Rows from block 4 of the image encoder of a small contrastive image-text model, named by matrix and row number. Rows with one number belong to one neuron. Each number is 128 + 24 x the weight over its row's rms, rounded and kept within 0 to 255. All counts start at 0. Numbers have three digits each. After the name is the row's rms in percent of the matrix's.
After each neuron's rows are labels from the 100 images, of 14848, where the neuron reaches its highest value: "strongest on" is what is common among them. Only what is clearly more common there than usual is listed. The data: larger renderings of crowded toy scenes. In brackets: how many of the 100, against the usual share in percent.
# fc1: MLP up (encoder.blocks.4.mlp.fc1.weight, 384x96), inputs 0-95
# fc2: MLP down (encoder.blocks.4.mlp.fc2.weight, 96x384, transposed), outputs 0-95

fc1.371 132:110158202129082135120133149146142150133138152110138108134109144107124103099142104118133107115140117114139142156105137115146139156121122111129131080138139109144120117168141091180127151128139103169089129115147167067093114101130169163133146128150127133135100122135149118135155141092120066079
fc2.371 138:064149126087107147140099162105099128128112128135106138128128169124131130165123148139148191152109128116111100108159117150167083144141142136155121104131122129169116108092153078121140097151133105172112127135101110153094148126090172090118130141118126108149147168124151139152109147092139127145
strongest on: airplane (45 vs 12.3)

fc1.12 094:123134098136175171133140146141122095158107112094145113180105125119089122102120147116151154130135122124099115133151127112130166071127150139118146100146135075100126104124142129107152082148107133124094131115168151127142101110126089092142112155153148152132152173136179089128114154169134122100
fc2.12 102:168132118099098103121123150132127147121120144148136127099133135116151125145108121164151143110160143123161156168181122105126111138139081058117146126142151104145116111155120135106116117086086107145169151105153155149160133138148137092183115130181126061131127133141109127121146166127139127144
strongest on: ladder (34 vs 12.7)

fc1.109 056:122085083100161156161106128113105106133109129154147139143130139072122133100135156105117096115162139090079119166134134108122147131124146156166118154138121111130147093093065103133160147137170160150117119129098098095125099127105125127123170091144146141156147160144140092139144139159112121125
fc2.109 061:178111150143131156083131162162145122152143142154119166111159128125128161079145108142159136128136143142102108104168178124158121126115090129150178142100149159098150147125163180162152112123103144150129147130102143123154142089153124148096112132133134116112136123101136124087146156087095133141
strongest on: green object (92 vs 28.5)

fc1.308 105:125114164075140135106148153118123085145105140139160129102183171083083114162145102122161112126117118128101092139151111076190151150098117123149159114148144124108110122144135111126159121129115186134166114105137115155138093131128112142136108118162143158127121111127089137131092106116123141124
fc2.308 103:125119163160096134096128102126138173145136138161068090107107144110102097133144126143090126130131106156150144109130148168159126138109132153096116080097130142102122138093106123109108141127124121162174123183127108145115087090143150162110129139142135170143104186147140118132112112099150144143
strongest on: airplane (30 vs 12.3)

fc1.376 108:138147162130060140106141123143109150072125213126139108151080176160120144134114128114106140114126119112140137081106171101147150141147137124130146084122146103135118140140124130123096117133141185132102117127146133099133149103086099154152129114105133097147127118142162137097147146141135109113
fc2.376 106:111133088125184097137118141114134121103171159156115133098146132173133104181148153079103139169166111159114117128104116136114119127126129139179088121130126097116153135121113139090078115103138149113094139135142141124133106134106122084110115141150148121157114115110160097104135121074173137112
strongest on: car (33 vs 12.4); airplane (29 vs 12.3)

fc1.53 119:141139154073130114137142152131134150129127095135099084155118152099143146099119103123068091112098144121082126093142114126141148119189141129109106107190151134138121106122134121142150136091154126133136119137141150133143086145133138157147059107121170111138128142143136168129123167133158115097
fc2.53 128:124088129114128149133147124106185128134159142148051154139154108117137155117125125144116143138097156114136141128167152125131186121127114152186148153123120124155120155100099123124132120126142132153092169100083136097116080177134150110133163142124129106098109112144144141154129138107135080108
strongest on: purple object (75 vs 28.4)

fc1.7 153:145129130100141128143141085137145136154133130127127134132143094106135142108111111179115112083138090166119168132142088135139156132127140128138122138101130150134116111110119153107116119150084123155105119185111082152158081102104118127136137127040127139125123165115140191163114145156117151122
fc2.7 149:038148135143165104179104144138124155111137124125117119102136135133135161155142141150140152137144156112129123121106156085119096139103151101123146101154151097126132152106179150080135116102119145110135122130140134147123128124124070128119133114150120155150162139126201146128113120140143161169
strongest on: barrel (37 vs 12.6)

fc1.261 109:099126114129174139122112104142144134110111072158125131128128141142103120093148106116115136138118087135124114188158122129146121102125149163114118140119095137116139122162095147126117124150098113102214149087116146124115087143107105135138136200136140139117139094159109126133176123120166110105
fc2.261 122:122123113088129132121116092155118086133141109139144131121098131160104111189158163138141151125132118127122169138095125105112201117159107168139093141130185105122130112129173137130136090111121096125115085144132132127082131091151126122125126139118153126098163127094117094103086115106108153141
strongest on: candle (32 vs 12.4); airplane (29 vs 12.3)

fc1.94 067:129129134145093114119152089115110127157089142138092132116139129154130132102120107132119143167117104113128159125103120106144172120128105137117148154134097117151123140152124134119134131109158136094108178070131164094130145211063149146145152115063118157148124128117148160124158109108131128126
fc2.94 069:108113135088117098104154111115137119101176153132145143153122092111183123171213100127118129120173142133133113095124113138150122119112113151087125141156113111099175089162143096127120137130172139156115164153149100139116123085115127139142130135134114167156101118133162111142130112122146117112
strongest on: airplane (30 vs 12.3)

fc1.331 065:143109161106110163107121158150114174131088144115103131072099112140139142108106148130146148130121115130126122110160125107141128094082108112136136070144105132121116137145135156137146122091111100111126089099116134153179145145095156136158158164113176154141137154152109128114093152144125089180
fc2.331 064:111152142144160073148147141179148168126131154120139125180098098120115109123175100116102151136165109091142121103133107131107115130122108114150134185138169148118107102114143104103142156139068113151169157139128105100170128159120107115183119116120122097125143146141124143114123142103114137114
strongest on: white object (59 vs 29.2); its colour: white (27 vs 8.7)

fc1.225 084:130110122111115154113129162139120134149124140122121189087121140109085125146088123174127166133123130108096128164103141131123140159147108109095088145126088128140116106187090125094145137132166142141192122139125148101133111131130098123162106124082121158118170111141152158105123141090092129131
fc2.225 088:148141156141125151123148157151142145111126112119175107127114111130161108154106126098104149083153136135122167137183152157153172123102093129116153122107126089152158127120116156105118127144148139137096093124115108102110202140118143160132089119153171127163109115093142134123108167171145107126
strongest on: blue object (70 vs 29); boat (31 vs 12.9)

fc1.221 073:147126114131133166134152156093122085124118160104133128089147148105133114175126107169129139081114120135145141121120133101159139143145139124113120153102130101147115122061140106156153117086125159138205155165131115137103118104139131129129136108140109160135079112101114151134121162152072122103
fc2.221 079:127121136172095146098136110109096127127123142132116124123170160168107135089137119138123114141139121125146095093151174187140124168137148186172135111100143180120100080109139148106113135152152122171128119103121121132105096097111149140099132129173140143121089139125167137104128144152113108103
strongest on: car (30 vs 12.4)

fc1.332 101:136133140090108096148130080175085112138154165120128081124147090120097120140146111125151121125113123155100145110156178116092098140148145139171125159105147131131144145137130102119143129143104161119157162118115132084125117133139115187115157150128096071160168129117133130106091126099118155120
fc2.332 103:149148135103117114104141112167129084093117121105133133105182075157145135099160129119116155152107154117150120120132082115072129116102114104162171088116087135106117177124146145137137130099149156112161147104117131131138097149137121190137095110131131094136106133102150093130128097124116144141
strongest on: red object (84 vs 29); pine (31 vs 12.9)

fc1.227 112:128104110116152134174122078107126114113070158108123120089109174136124109118121151133097152096129139110125142144110142103146130097113097078136119134147115107174162120117139121163114109067108131167121115117102126134159108139117134180140143170149124115151120162127164172154160124145162121141
fc2.227 098:142130149145151103108160117100142100121126166157110101138139120121156160140102151141181160125156105121092108128108120122138148134142167097126166130123124105134187080096091134165120156178112121147158143101165149148115103104135125113119161182121163131145125170135138130141150136141088101122
strongest on: snowman (30 vs 12.8)

fc1.200 137:094114126147148135115111103121107137122122139153113102132154148093146152113088133111148114139117127147124145101148089092143118148107112141153149156117117131146151149152159128114163114139040128153145174130122079102118125098166125160130116143130175083137132179131117136136097143113067128150
fc2.200 143:116102122129155109138089104137110135123129074125139134118147123115174129140158136088135159142087135134127137172131151145120138161110115123100107103110091113083123107121149106124064144142104158138155080141071154122140146110131127103115096119103077133138143137141159102113114142108166158180
strongest on: airplane (43 vs 12.3)

fc1.299 128:181125103112139144098170129144093087130172116136130132137102117117105149091134084124120098122147109119126161176126132119124105100137169138099127126121103152129145143124147150101135166123124127114135105085166168092140120126122100140125144116162133162126163152114130110104195142115134058130
fc2.299 128:075105139085146112119138081116102095123103094156154117183150159152112125135124077124114176126129139133126136092123127088156115076140097123109111103140160132134135128145104141082113087180103099130135109083156125127117148104093108122129125114114102103138125096100134142120147125120136156115
strongest on: pine (46 vs 12.9)

fc1.16 140:139120151178104118143127102138097146107122133155116148117131144121092142130100123130127128161118111129135161113074104118111083124145128169108115134133135146111117205159067080160135122113107093155169119125126128130133143150147118182137152179113134141146090106141124096111093104126137155135
fc2.16 132:112128147141111165126108181126101100123113134121102137125080164106091128110124138092131153136128166138106087133148106102128119095142138096139127133116065119151161142133120104072103113140110150126093079107125132158146080124126119146099087121101150144156109075100096117117151126135145139147
strongest on: pine (58 vs 12.9); candle (33 vs 12.4); largest object: pine (30 vs 4.4)

fc1.150 105:129141120106171141181138112191090178171107116125074118145100136105128122116148140108135142136103111109084119138146083116106167119126112170142157134153119137160145124137107128105123118103126145170108133119135141133111096101168166133166121086120142126140077145115133144146107094105140106118
fc2.150 107:119131101160109132060141111101173134104164096127083131127135114115154132107142097131139094115125142105134136127125060135129170087125165122115078121160160127134096150149119146135113152141167119133113118123152170129139108178097104112090114138126134119091145131145106152108122142163103148104
strongest on: blue object (67 vs 29); snowman (30 vs 12.8)

fc1.195 063:130116123135130145118150087149125129119139119139100176211105109117130159156171148094151095097114138138151134131103120080160122163120104132146113165083130120151101145098077092086149129136131108101107122146146154164155137111114113139142132138133136094131174113167124097123123131137141101132
fc2.195 057:133146122099130080150131127117184169117149137092086114108146097108158105106101139116132094160154083115102157151106145091114115119132115105135128146089121165157137138123099138150082131115118153117100108122205145101125163122154135122120115123115129123127131143103121126067125126077135131122
strongest on: red object (59 vs 29)

fc1.86 070:093151144099147127133156128110130133099129157169109135123146153129160111136145115153151116112153121144133113101107137126161081112132104077124133080105146150093116165133161117140154149127119158137148147113152128154165140088112130073155114117136149106119146133170075143090122120059119097155
fc2.86 066:107160126103127159099119142119137171135148134151181133142129088120049150114157148110096136172091110109098120127125128114109109160118174094115112180141122117114161150140169140113117141149132144110150127147128177122105110120092143155108123140120137179144142160128101135096123150134160136129
strongest on: candle (29 vs 12.4)

fc1.273 097:102118143171145149138137130124116137145144148102087062132129160120134162139145147089133105126131074134110146104131100132166138145150142143108139116146099119125119161140108095141151135086078139137123160155162103111122101095148098137157110145106120169130127080151134107115082131115173179125
fc2.273 092:147130124142117147105125143129080128121112109182153137125134130120086146116160130111147088110166118111090136143134118122129087078125097133076156164125163128161099122095125119126143105158107175148126082138104101177120104113103116127091128140086149160131109083122133093136142134119153144098
strongest on: pine (31 vs 12.9); mushroom (29 vs 12.4)

fc1.310 100:133188114119141136116127114157101094119135121180098107129170134140113164107150128125127140124122094148135110138108129093138161152109114170096122133177142112133116115130096122125127133164132115159104145112142112178158114111119162071142121098116155121145060116125159132143136112123168085086
fc2.310 097:148203142163103127062131118141141128141128106135129125116109161163112127063096095141125089107078110093099113118105106128131117122083122123113090111148145113117095154102071098113120136114120129132128108113136155132129170130116131128149114088131115124105111153090146149154133126119139160112
strongest on: blue object (93 vs 29); snowman (30 vs 12.8)

fc1.241 076:110133133176156141114165159091118141113153133111123171119141148124115122140130166129073156138154141112119112131122122150131125143134121084147183152100088127070089161099207147142120137109125090120139101125101140120151107109149151136166125130139115115142133100109112112133128125081097127104
fc2.241 074:113115095110175154123147111074123117106131092139117134154117140145117168099165130160200157122120107119100134117093150133137116136120109122110161103148144108180112136105193115118118118139138102126128157119129072091136097125130161151097096095111111112143148131170149150144121136120146126139
strongest on: purple object (81 vs 28.4); its colour: purple (48 vs 8.2)

fc1.192 095:131095111124205169135145160115103130123105128126118128066109139137135152126155141138123114160096134098109127104140118127146162125138113121124116096155074093119124149114141131108116151121087128130097150175126123120147100181140144111137201131180148136134148121120099121119113086107132146116
fc2.192 100:138083163136131146086107137113104113153111147142145128148069170140139115155135150075093120146174146117131114153164090127160117132115088119176134124118099176138164139144132159148171144178102127128125103147109115109106142122112120096146100104147127101147135121092136121161120152131108103141
strongest on: boat (33 vs 12.9)

fc1.217 107:133137143158123127101170166093120151124130130068053180150123125156184147140141135120095134118169122156167106146134104117179093119106116113138136095121110116106149132114141139138097129097131102100137157133142133146147150132132151110132128135095102137162170087099135137109128103135096120119
fc2.217 110:144146118111121149138132124125185113142111145070116124093124150117165110158140148177167143171166168126118144135124124138118153117077123108116157171146147145155125180106148146122139141123153135115108158085109132098149133118131163129114126115189130153154137114136118159125151127098113073134
strongest on: red object (65 vs 29); its colour: red (25 vs 8.5)

fc1.170 100:147155128124166160144125108154115140131109076138127122125117138155161146128198127100114162108134116141135117114117127115165140098064089127115143144148064108140137111137078145117130107154096120197111129147112129138145113118116121129125158156129126122149081105145154098146131116145120090162
fc2.170 095:160187120138164126138124140135157141128161109142146119127138126100154134152080133129085177127134115111103117143127136110100177101138095146103077107122113123107085151108086116143145157133078129171139148165139125110174135135126118091152106112107149095102101119122144117152111170140160131126
strongest on: blue object (81 vs 29)

fc1.224 123:176120169126118126128119105153117176074143145132116116155099144128128129132152125119138112132138161127156110110143110126159114119123122167152134141132142103140124134095079129121111172148198111130050125148157128091117108135087156111155123113083108143153137138147144104120099113140138125077
fc2.224 109:109147106093127133125109150116122166156145094167082125092188087176135106151143127150138131121168103161138093120122094129133143126125126143121123165091131100140150116129137167107128145112165128114113103147102127113117136075109093123133123095124088108173144165097118165113128138173146128132
strongest on: car (39 vs 12.4); airplane (31 vs 12.3)

fc1.100 079:110151149142109130152139092124116133142119123188109081104157096124119171179147112127176155103126124088179138123121153110095116159122176130142124143118113148124112098137110127127132147084144144148127135150122095135097103097105099111134157117137140101154136086118165109090133095143111175139
fc2.100 083:110141131180155132123134091139138088105085148144136108122167127114141123095165159148161155074164134144153138163140124141086085105107097159133158114114127128137097139140105163095137123127175129107115135129127141152156125170173168157146104148120150129119136126073127151101144126157139123123
strongest on: red object (73 vs 29)

fc1.220 056:131115164117131141107134136102140128085126130130177137154144125092109117166102119135158146130141134097123101152162141076106065156114119108147137114142144132131148122147143144143130211113108136166077129103121148130121157110143097110138078163127143112134135114150116065132124133108142094141
fc2.220 062:049139160124138130166119124114141149131099139116113162116145109159112136101128149136204110133112081124095127130159144091145099124146090126130137126094133126121118091160133159115127181131131089116137135105153159140160139099165145143107110169137159142110110135113145159103128111133153161125
strongest on: white object (63 vs 29.2)

fc1.154 113:143116106162171175151162136059134131098108148104127181123102127132129108100129131127154096143097130134135153157145130091120087154160139124112092133166122136171109137094124123168153098132103111145112129149133175140124124162088106151135127094120073093119129128126101130141144136151114121110
fc2.154 114:144131114117131114131147140126136121129094112124135114104131118175171123107131128138113107102149065130108123131178139165151107103099147128157127124091190173131175097155107121160151151120163107089128166142087168127153148116089151109122148157120139111131122101102148156116133087160121132122
strongest on: white object (65 vs 29.2)

fc1.209 091:132101094125163154113143115108137148137124116132157154131118131141149111125124112125150122149164158141083098127137113081113171136129111132149162196173104132125146140119110114133079129146138130134124110091117078122078088107115152109118192140129101143156138127190110107144097115129137106142
fc2.209 090:136117129089098121132126140118125102139147134157152103109134098128130089097192109133126098134135138074103143126136181082124134097142116103116100155114124163124149162125172143130137091102081156106119172140136120132169121145138119122123097129109147098126156151160129069126134130096078133117
strongest on: green object (95 vs 28.5)

fc1.149 089:173139117117129163108101141108120142110117133143095128150130141102125137129157145120098137146176109110095120118105026124107104128121121155145127151191131131118141145152083078171110106102122106147153135179146092136172122123133127149123144141107123122149124139136102117138105108120143162130
fc2.149 092:114125128130096163136152134138122115120115122104082129154085110089095156125115093097103110111149183120108120112122166115162105110132162126156122135090050118135140125117086125088125115146118154125123116142093111139168084118122143139130129136110128061123164120094134116131134155129162098132
strongest on: pine (44 vs 12.9); candle (42 vs 12.4)

fc1.240 127:111128090103114153098133128140143141118118126124138174165176166094175145099098116087134138119142108146137156079126140095156129122137109125090132151144104146105138121130173105163101159128162076105122106135135133114151137140127124139094136123120119111214109115134116161106125134125101105158
fc2.240 132:149163092121112121154135140108116137111117196123119131114086198174089157141117157165103149138119136103129122143119137119109162102118145114110144138163120136135125089149154107146110128067148114115106132114101101089166156100095127140124150105117138116079134127113124140091149122123090136152
strongest on: ladder (89 vs 12.7)

fc1.243 085:142161154096137086149152150154141132159125152115133086109148175131134109121108137167115098107127118158098150119117121140141126106128139114117135121143135148096185073125129130153127120076111137087116145143088154102144135148073117126140195113133118106170128081105136124147107143135158105113
fc2.243 086:123152109125133125114147119172154150156145076094107108150130134116157131114142128095099144152132118117148115099162129113092070141145172131167134165088102142133164099132107115146169128086100136138143156111152110144187147093109111133116149174115145137126123159118102120156125148121154114169
strongest on: white object (80 vs 29.2); its colour: white (35 vs 8.7)

fc1.127 123:151073139129130065114134147108104141139136128097184130110102148157116152137127123114110104136128144121175150114109141133117121151121123049144104100068146152115161150124079119149144142117109114087126138139114128133114109148122124138154139124127155104131186130175139167155115130115126111155
fc2.127 135:110176136089129139085135128080158157148147140170081132165129104131100101094095104140129115151170120119154152141143118092115136150111139129083112162129123120128065141109100171150125126120139134116112129101171126160131115124135124104129067115112093118085125116153135135148105115122157153128
strongest on: blue object (86 vs 29); its colour: blue (45 vs 8.6); flower (30 vs 12.9)

fc1.31 079:093140118131140144186124113160090124140145123156150097113133115113134135149107142140116142082131130135103121172134140136138137131118113175171151117090115130154173102115150123144102110097124133133103148141114139111056129117116138116133129142160122097138106097089203152154147105132134102074
fc2.31 079:156125111124139170123129138117134109148112112122161120137151116092095161128077145155146120117123078070147095143143140145102112090138153110131170085154133123156111125123116105109113153134145114155142114095154167124125154142138177167120155123097197086099100103137123146130118147138116152145
strongest on: snowman (44 vs 12.8); bottle (38 vs 12.5)

fc1.335 058:072154128122142128123150155151134127127129082109149113122142134105136097110139118086153156145116128114111125102141129125152123159113118143140087123120159081086161119119130152123107157106177087105145142137109072148127108126127120116148187107137179149185116136157139157095097121103093139134
fc2.335 063:134148094149132124151148156119117143122129138128121129150111135124110131094126132155149144164170074138125086153144100112113140120120147129142109175133121166110156098169114102170097144108157115146096160147117160094132154121123103194142177100129139099121143116103116134083143145179103113159
strongest on: white object (61 vs 29.2); robot (36 vs 12.4); its colour: white (31 vs 8.7); rocket (30 vs 12.7)

fc1.383 114:122112167114146131138138122147124147111168137109130116103168118148107121165125108125111146107122110137114138108173130125176130135111123124158106121124133136116119136059138133085090141157171148153031141137119141125175099142104113135137149089100118076149116137140133120131136151167100129134
fc2.383 112:141113119100099136136116133105145137094125120136115115118112082159112096168168133113122144137145135128121104138111098114117154142153083158126121130115135150173123080141157168088114136126112185122133088161106139112131142073107116144123150091102139094191139119111101107139135127111146142187
strongest on: boat (55 vs 12.9); airplane (31 vs 12.3)

fc1.319 118:130083105137120139112136141098124141127168122156143123160113130140112131150102145136135111151126098146126128129130136134119126126126154112154016138091111100131151123118130131135103143073113089084128116116136162121129132145126167134111099122145159126162157137192147145163140149136095140084
fc2.319 128:122193141145113150147171115116155172127136161099114129160133130139130129141090111160145161150070137158129148106141114130129130110128144144131081123138115097144065102117146129126139142121136132122120133124146116138116118147167068115137157120123192116100068110162129140105120153109147144097
strongest on: blue object (78 vs 29); its colour: blue (31 vs 8.6)

fc1.213 145:123111131156149096121131105160114107108119136134130152171149145120144130089108102155117102150113095157151157157118093117144108114148093137098124151124143167112107168093106134115141126123159113121136099113123118156132158159110081118149112131136117106171124207138143105065142158113101113164
fc2.213 153:154105125138107096157116138131122121112162136102141145131114127083093148150129161146096112134080153142111116141132102077131129102125109120086124123168135154131125139142126166134147139152102094139117102084151133157122127125117150126162159164099157177089162114137117121106163066108122144181
strongest on: candle (40 vs 12.4); ladder (35 vs 12.7)

fc1.302 076:089097099116123135114126192153121110141111127171087109142112136069112151128160113130133129144132106105125122095128099107152164126159106161100119125157152131131120139126160130123108114111175118160125144115184128137161097082164124123149079089094118147127112125150126171121110163111142113147
fc2.302 079:120110110133127142090146177098179150156156138143084145114112111145097127066140122102101114095092142116118139134141127154171110148110138148121171107128121111125134115108099120147148112139159082113108125126099129126059108161132150152126139076127095123080105147143142102129114146143130099140
strongest on: purple object (90 vs 28.4)

fc1.115 084:134083146145092143136164109109137148147152127119114097113155093123154157103136104140112103110130100118132136161128105110116049175074110129138074134137133143122142115147192107133137103058126126131131126141171119108137114136124133178132124140158163142144150111129120134104133142145144140109
fc2.115 084:109142138083132127133151139103110132135110117125155146125139092127125133089150137182181158158132122118164124137112161146114117141182139145101115141110085117156115099112150087158140149145164141162172148091104117089125093151157130123173126100152139087093127152129130122098151105153123100145
strongest on: teal object (62 vs 28.3); count: six (45 vs 19.3)

fc1.277 124:133129126147127121130147113114117138108100077168123190134126140136125131107191107054123105116112132137159138141136147107137155154109164132096175108091129102129114131132101122129124106166138097158124128111126114179143109112152127119149058129093177135145098152135142116109113151147130128127
fc2.277 138:140122111125132122091138091202163121109137108069137127111142145174112097111128129117120139165141143114117132125140114132115085150078147126130117122115124140099156099138089171141129125101104127096144140095183085148139132139142104149153142128106119134064091130114125149126130147135089088133
strongest on: red object (65 vs 29); its colour: red (30 vs 8.5)

fc1.346 050:191155108157156120169137145147117137140128147126129127119125139152130112117120158122115095100132134110112141054172119126154162152125130124121116091104083096094139085135145127139145082143090131116122132128116086158112119137088128114151111109155148152163121101132116131166171086110170138128
fc2.346 050:131140131143154119143115117128088125149166145112203075139152117122108170113105134113112147100141167137132132110126138143174159126087137105136130138156122139097112135141105152112175125133101102160140111127147141133129153115105120086097153169177093165143157086158146101136165140109126127107
strongest on: count: six (40 vs 19.3)

fc1.205 090:138134089108106149108093118113126105179144133140162077185111108176119139122145153174125149124118139127145127133164108086096085166117127104112141137145110151135128120141151139105125112120135148155123118130181076094136091105100151120155147144117125118153159067113102136100126134142133130151
fc2.205 086:104132138165144117113111116123124098091105123116187144114127176135138126127180134107126152060167117122172109102142142125127110109158108145118119124144127113126139133108142160141109128166139106101155117079114083130127126130167142158197096115145149136125149150113104112153128105109135106180
strongest on: red object (73 vs 29); candle (31 vs 12.4)

fc1.327 113:136117095146179158106155125158109169100121117125118107121176108153114146140133104112127135104182117129101149080163129153137157142128154163156130115145136136101147146130117095101164112116109138101066135130116114167160122120104123114132117093124169093149142125106115117150102080116138167090
fc2.327 105:107119122125144112113083115146109104092104092097169100109150140137091122131124142111127119143122143113169158075158103105150130103157099096124103094140087119115123107138135154115115099156133175113144168151093152163112154096087127130090121124135127096200123145135147098121138129129153117136
strongest on: boat (47 vs 12.9)

fc1.179 063:114090160098136130155145138116087105168165140152099124124091138111124081116120111134129143100153105130162114113157114122124125134186130162170108166124111152099139140089125134159149132114139140112104090125147147118152127111122121085156124084194134148137136116112129096084140165135106106162
fc2.179 059:143113107133154147101113112138148141154121140162113092143151166102118115088125104178170131148052130165120138126161122143149120143169070122129073114140162127124165131131128122136119123110145131138161150093137151155121115148103112115099140109151096116186127117160110150136153116163122122107
strongest on: pine (32 vs 12.9); its colour: orange (28 vs 8)

fc1.228 144:124112137152099171113098076151120117127166151143143138113130137116174127124109106142118117139115126116137147125106135113150097130126100160118139188140116099158100087111141119140153132112131108120116104128128133187104103113170175148151110081121098081146138100163151166098131104124179100131
fc2.228 144:163109085155091106125107152114141166125112110111129130133138149091167086118146158123128135122106119129145131130116154083134131147151173076142105182125129139152120145144126106178120070113101121134131062129111125155108149155145149111141119095136149152134114126163132101084139125142167132154
strongest on: flower (59 vs 12.9)

fc1.131 124:142103134136135148113145145155120079131161166110121144138176096165140124148105121121103132143086122198121113102085134129156107127140111155102132139110143090121131102172116126166146086103125154118135105102134132140141122121132138100138099160068154113153122122135101152146134091178144086117
fc2.131 120:120154116099113119175132104103130137125091133133128152110153172193167108100138142155108143105152096111132130076126156112157159132160113104123111109164121122164161107097102116133132121112105133125087115175101109136152145176076098137134133131133105160168125135122145091123114103145104132139
strongest on: barrel (31 vs 12.6)

fc1.188 066:138124145124101136159166150145136163110109154146135095142132154140104164134120126120121122096116150157151144120132177149117059115114106088129094079110137119106097118161144136158130108119132130110143129137146134168159118132109143148150099109132153135144049146155140100096110166081144140100
fc2.188 073:165130111145135111148127150096140176142169177171152091143145085142130136111172138110079156119114135145121131159147138155141161105099144095129125116112153141086117154140135131118136111134117131151123132122119127125095103150095135145079145104095161103107145125136136111091079165150076097127
strongest on: green object (75 vs 28.5); its colour: green (32 vs 8.4)

fc1.117 086:130110121132049149152125112138099051134100205155127161130119138134095089157107151107123147122130149114140122118130094101108148164123125118146120141141175137145159099106106108120132104128132142100169131146134120151118110151131145142135139144104149130151086117149119130153068130143132138124
fc2.117 076:122146119118142104098152091110123065109131118143142152138143135114084145130124110134162130149146158162110118077140137086108152106129132154160116135114120147136150126163112184080157155126125163140141124068145087115145123100105148127123109154175134122177155113108119143117166131119155125155
strongest on: candle (45 vs 12.4)

fc1.135 076:206130138119094139134129172134135107151125135104136122125147117118088105138113115108099103124102112098127166127167149129121059117170115130103152164071147125137094140125144099132155125112118139095122122146142139147122108084148167135154135124092142158140097138137165119153127167162095122113
fc2.135 071:124099129146135158115115166138119113101135166167160107120187135150143115115101094135113169111110101146131103139150174113153147114165138140151109118113156107120139140135086114140165168147120102145160124127125145127135130115124137150094140147168107165181113111171140155167088133182101118126
strongest on: barrel (42 vs 12.6); largest object: barrel (25 vs 6.5)

fc1.97 091:096110113096145103147126154134114153148159087130088141145137168142065135112102144131102161111130150136125116121148162154100142133127103114132137144121169104137114123176114168103093138147084111136163147146094160143146118111130119105177126079155092113141159076150135096117122135136153126115
fc2.97 079:117081124163122128154082133122128144126112169100124146130109155107122153125102146129111130138143130137114153147083113146143126094084154157111131166099151094127107140157144166154140103098136141143130093095098111111111164154093104099116139109140124127171138112172091161170074172125115118134
strongest on: hammer (34 vs 12.2)

fc1.199 105:106068115133156160106127101131108150125127124075142170113132179158105118114141123093154089103129128137087156136131121115158143153114131106160099142092099130135167118128111118121147113120114137086148121099108152127130135107112127129172135133131120115117218111116164133144146162123109158160
fc2.199 114:138162150124122119089112112143145105160170157094125116071141130125133101119142126133126135112112146127055149139145101123183137142114141142137143107123117134128125184133115171168115142116123163131110148096167173137146160136106127114153121138088118143080105179090132151130135116113167135131
strongest on: green object (71 vs 28.5); blue object (68 vs 29); its colour: blue (32 vs 8.6)

fc1.116 072:128127096143098135192136096121131109084144113135148119114122113127136134138128151115122096113153108171133198094133113094132132105136119124132118117130123097117120125177122169167129097121132167155169154166102109108154072110129122142149120109110140098109135138170145111131082165086115146122
fc2.116 070:139093107118102110126126146116099136117148108095130117110152121138133137155138090100107132124105133144131108129086089140077090086112197150155145193139124122149128101123163145130122124156112130095112162144130101120130137099138067147112107130151122140099147106123170091099165150161142128125
strongest on: candle (33 vs 12.4)

fc1.324 115:105148133135121141119108097083117119143140119155160185125129170144118096102154130138094151111153116155119134137138129132122094137110119119148190144124100146110121133099086173150094112144115114155120129125157115119129126115145094105146176124118108128144146090103169136134165065125081173145
fc2.324 120:125088127104158130185141132092129138152107112158086131152144068095114145132122119129131151141118119128111137178164129114120179113133174132155137115137096099171113107122134135108135093121148154132088161133116103076105088138121144131157125127113150115131167113137141144142123131102153100070
strongest on: teal object (82 vs 28.3)

fc1.323 122:109070131154136160119119130159116180116124097104125126103150076146128149124174150100119146145169130141138119131122144115214137093126132108084136105132134114130125112110119148147132119167076125144138126155113135140119091147129124101128173127141123127142087107145165108135118078150097129109
fc2.323 139:163109146150162106161111111118151125149137125158111137130142140151112115132095129132135124145130181125111133133135094084133119101124137136139112120078118108156077196097115119115188148126114128156138131122107085087131119144118121128169170131124151145112089121107072149180123169128131129129
strongest on: hammer (71 vs 12.2)

fc1.316 089:140098117156129130165142137138136149113163117146127112129103114186103123156152110159118141109145146118170135155172134158090106120143138119102111075079106160151103140146144131129104123127136140066146103138129156104105109166088090127138126193100107103153142091123130125127112113146127099151
fc2.316 085:150124108186106147080100125124134100152131098105107113156147086141173108146102147151083127137134092146144146150115108106159145129125118135131108115133122134149111078133107108141127139158112123120131113115102125116097122122112161141109131127119206109129178096169142141149085109116187118125
strongest on: count: six (43 vs 19.3)